config = dict(
    model='image VQ-VAE',
    encoder_activation='star_relu',
    encoder_fused_qkv=False,
    encoder_qk_norm=False,
    decoder_weight_standardization=True,
    codebook_size=1024,
    magnitude_pruning=0.7,
    epochs=1.1,
)
Rows from block 5 of the decoder of a small image VQ-VAE, named by matrix and row number. Rows with one number belong to one channel. Each number is 128 + 32 x the weight over its row's rms, rounded and kept within 0 to 255. All counts start at 0.
After each channel's rows are labels from the 100 images, of 14976, where the channel reaches its highest value: "strongest on" is what is common among them. Only what is clearly more common there than usual is listed. The data: simulated telescope pictures of galaxies.
# convs0: first 3x3 conv (decoder.decb.1.1.convs.0.weight, 48x48x3x3, standardized in use, each kernel summed), inputs 0-47
# convs1: second 3x3 conv (decoder.decb.1.1.convs.1.weight, 48x48x3x3, standardized in use, transposed, each kernel summed), outputs 0-47

convs0.3 [ 98 153 167 152 173 136 138 149 130 113 123 166 118 134 128 128  92 134  27 181 121 101 145 125 166 104 128 169 105 116 120  50 113 128 146 140 128 139 128 137  20 143 135 144 118 125 134 172]
convs1.3 [ 97 107 102 150 122  45 128 112 123 106 146 113 124 162  87 135  54 134 128 150 171 148 127 109 161 147 128 134 201 105 127 137 131 114 161  61 104 124 139 136 192 118  65 171  78 130 112 137]
strongest on: merging pair

convs0.10 [145  87 166 165 107 111 120 109 127 158 152 118 135  98 146 102 169  56 131 139  93 145 116 110  95 119  98 216 156 150  91 114  98 140 112 124 139  85 128 158 128 137 141 171 163 174  77 204]
convs1.10 [222 100 140  96 170 100 107 167 106 146 148  93 138 105 141 156 158 153  67 134 111 138 150 118 106 134 150 145  72 103 125 186 116 107 122 134  68 108 131 138 160  63 168  83  89 117 135 127]
strongest on: lensed arc

convs0.18 [ 44 138 141 122 114 172 137 128 121  46 127 156 138  83  91 175 128 111 101 203 172 118 131 128 181 113 128 134 139 145  99  68 121 146 137 202 135 172 139 134 128 120 128 122 149  96 124 120]
convs1.18 [ 91 132 114 138 139 154 126 152 124 100 134 148 178  74 121 173 143 128 122 101 178 155 128 128 173 128 128 128 160 143 119 122  95 114 238  95  96 108 128 138 118 144 178 147  28 121 139 106]
strongest on: edge-on disc; merging pair

convs0.28 [177 128 164 160 126  85 126  64  98 151 128 110 142 124 167  92 134 150 172  71 128 126 112 158 123 135 123 119 139  96 144 186 118 124  20 115 128 163  99 127 166 140 121 108 116 128 128  52]
convs1.28 [ 88 138 109 160 158 116  92 140 120 121 130 117 166  78 119 168 154 122 151 169 193 116 133 113 209 137 132  86 123 159 112 160 132  97 218 148 125 100 139 181 128 128 130 147  86 104 185 117]
strongest on: lensed arc

convs0.44 [110 136 184 153 121  55 118 104 121 141 135 127 133 111 142 124  37 170 136  31 127 111 164 139 159 167 128 104 116 109 141 140 149 128  93 114 106 143 121 128 145 125 100  44  90 102 131 128]
convs1.44 [116 125 130 145 128 152  92 133  97  97 108 118 102 131 128 105 154 132 175 155 138 128 124 121 163 128 145 106 179 118 125 113 150 128 119 103 215 139 117 128 137 100 108   0  92 118  99 128]
strongest on: edge-on disc; noisy; small

convs0.12 [128 128 172 154 132 130 128 128 124  65 134 139 148  43 104 128 128 107  98 152 104 134 141 128 170  94 166 128 131 152 128  42 128 128 144 216 133 159 152 128 140 128  63 136 196 118 127 151]
convs1.12 [ 98 153 100 135 162 220  84 132 123 104 125 128 117  71 156 167 128 128  56 115 180 165 117 117 149 147 116 120 128 163 127  77 128 128 208  79 102 117 123 177 137 155 108 165 128 128 128 128]
strongest on: flattened elliptical; round elliptical

convs0.31 [197 118 128 149 128 110  96  76 106 159 132 121 140 134 148 135 196 160 154  79 137 121 121 140 110 146 122  84 120  96 151 178  85 100  65  82 121  88  66 128 121 134 139 149 121 107 163  56]
convs1.31 [128 127  86 121 125 119 134 180 114  90 155 114 184 138 110 169  94 132 144 123 104 140 138  95 164 130 128 155 154 148 139 146 173 112 228 182 153 120 138 156 143 148  94 144  44 153 176 100]
strongest on: two-armed spiral; round elliptical

convs0.1 [106 154 145 126 174 112 102 127 123 125 120 110 113 156 128 135 184 105 120  47 119 136 190 128 152  67 128 200 135 141  69 185 165 128 175 143 106  89 128 106  79  93 115 112 159 109 135 157]
convs1.1 [109 108 135 127 145 129 128 152  93 107 192 122  42 172 129 138 163 157 112 116 145 132 139 128 163 128 128 101  63 107 135 166  89 139 120  90 181  92 110 116 136  91 222  79 115 141 136 151]
strongest on: round elliptical

convs0.25 [135 141 167 139 156 128  75 133 136 102  88 157 155 117 114 182 167 125 128  31 115 141 191 138 145 128 128 154  80 117 116 199 148 126 178  90 125  90 128 130 130 142 128 112 119 123  91 199]
convs1.25 [156 128 114 140 182 207 121 154 101 142 149 123 123 101 163  71 113 137  63 164 133 140 117 128 136 128 136 121 103 195 135 117 180 120 130  91  98 125 131  96 134 108 213 181 172 134  91 135]
strongest on: small; lensed arc; many-armed spiral

convs0.24 [108 126 159 139 171 139 118  71 155 117 118 136 167 140 118 122  85 119 142  78 197 128 102 128 172 150 112 212 160 136 142 147  80 128 103 178 128 101 102 193 128 100  95  63 130 112 113 153]
convs1.24 [ 90 127 127 128 112 151 158 155 171 134 147 153 140 124 117  76 123 104 131 154  11  98 110 113  50 128 128 151 210 137 146 120 140 139 125 112  87 159 160 107 119  95 141 133 171 130 141 159]
strongest on: flattened elliptical

convs0.35 [160  75 124 146 128 154  90 123 108 124 128 129 126 162 128 104  97 112 120 120 105 127 143 104 188 136 140 179  86 157  74 128 118 128 144  99 171  72 134 117  10 134 128 202 134 120 112 128]
convs1.35 [133 109 167 107 132 118 111 158 109 128 128 199  76 148 170 141 190 128 194  85  95 141 128 112  76 128 135 169  70 128 146 144 130 128 128  86 130 111 126 131 129  79 196 144 183 107 177 128]
strongest on: flattened elliptical; round elliptical

convs0.46 [134 128 129 126 131 114 110  43 127 144 142 113 145 139 110 162  57 137 192  67 174 146 138 139 157 128 119 128  94 216 114 128 132 134 149  81  96 128 147 138 156 129 138  74  62 128 148 108]
convs1.46 [120 116 154 105 142  19 128 146 128 128 118 115 120 134 157 128  73 128 114 178 108 128 139 118 100 128 128 215 108 128 116 210 137 101 151 106  80 128 140 128 165 127 144 111 125 149 199 109]
strongest on: ring galaxy; small; tilted

convs0.32 [139 108 124 123 172 136 138 132  61 128 161 127  41  99 109 124 171 103 143 163 110 136 145  90 186  98 169 128 128 128 128 127 180 128 127 198 151 117 191 167 122 128 113 156 146  72 107 168]
convs1.32 [115 128 193 115 107 128 150 128 128  93 161 134  99 103 115 128 128 128 128  13 104 128 128 128 128 128 128 119 101 105 144  95 153 175  95 123 153 128 128 128 128  75 131 236  69 100 128 128]
strongest on: edge-on disc

convs0.38 [124 146 155 170  73  81 127  82 132 125  94 128 120  83 128  83  86 162 200  87  88 132 134 128 128 118 128 159 106 128 128 116 173 128 100 177 111 115 131 157 206 103 147  65 128  98  98  92]
convs1.38 [ 81 120 144  80 128 163  38 124 128 141 125 128 202  93 128  91 141 128  97 128 125 128 128 128 128 128 128 167 183 128 100 127 190 118 112 155 142 168 128 128 128 168 127  85 191  58  93 128]
strongest on: ring galaxy; small; tilted

convs0.20 [195 112 111 107  53 139 103 144 159 111  92 113 138 135 112 217 124 100 102 114 122 155 119 134 135 219 132 151  80 119 128 128 106 128 128 146 151 128 139 119 154 128 161 119 221 128 135 138]
convs1.20 [ 89 128 138 114 119 149  98 109 159 173  93 128 120 161 141 104 135 128  52 156 128 116 103 137 115 128 128 155 158 128 128 128  82 128  69 145 128 147 123 128  48 128  94 105 229  80  70 128]
strongest on: lensed arc

convs0.19 [ 33 128 141 158 128  97 149 117 111  99  92 175 138 105 128 160 118 128 186 152 117 140 150 162 207 136 128 156  56  52  94 133 139 117 114 133 135 108 112 160 133 110 128  90 128 132 172 117]
convs1.19 [ 67 144  91 142  70 123 154 117 151  95 135 214 128 140 116 139 155 128 179 136 118 126 109 128 122 128 128 115 128 136 151 136  51 164 147 145  84 144 128 128 112 214 139 187 128 120 189 139]
strongest on: barred spiral; tilted; winding: anticlockwise outward; winding: clockwise outward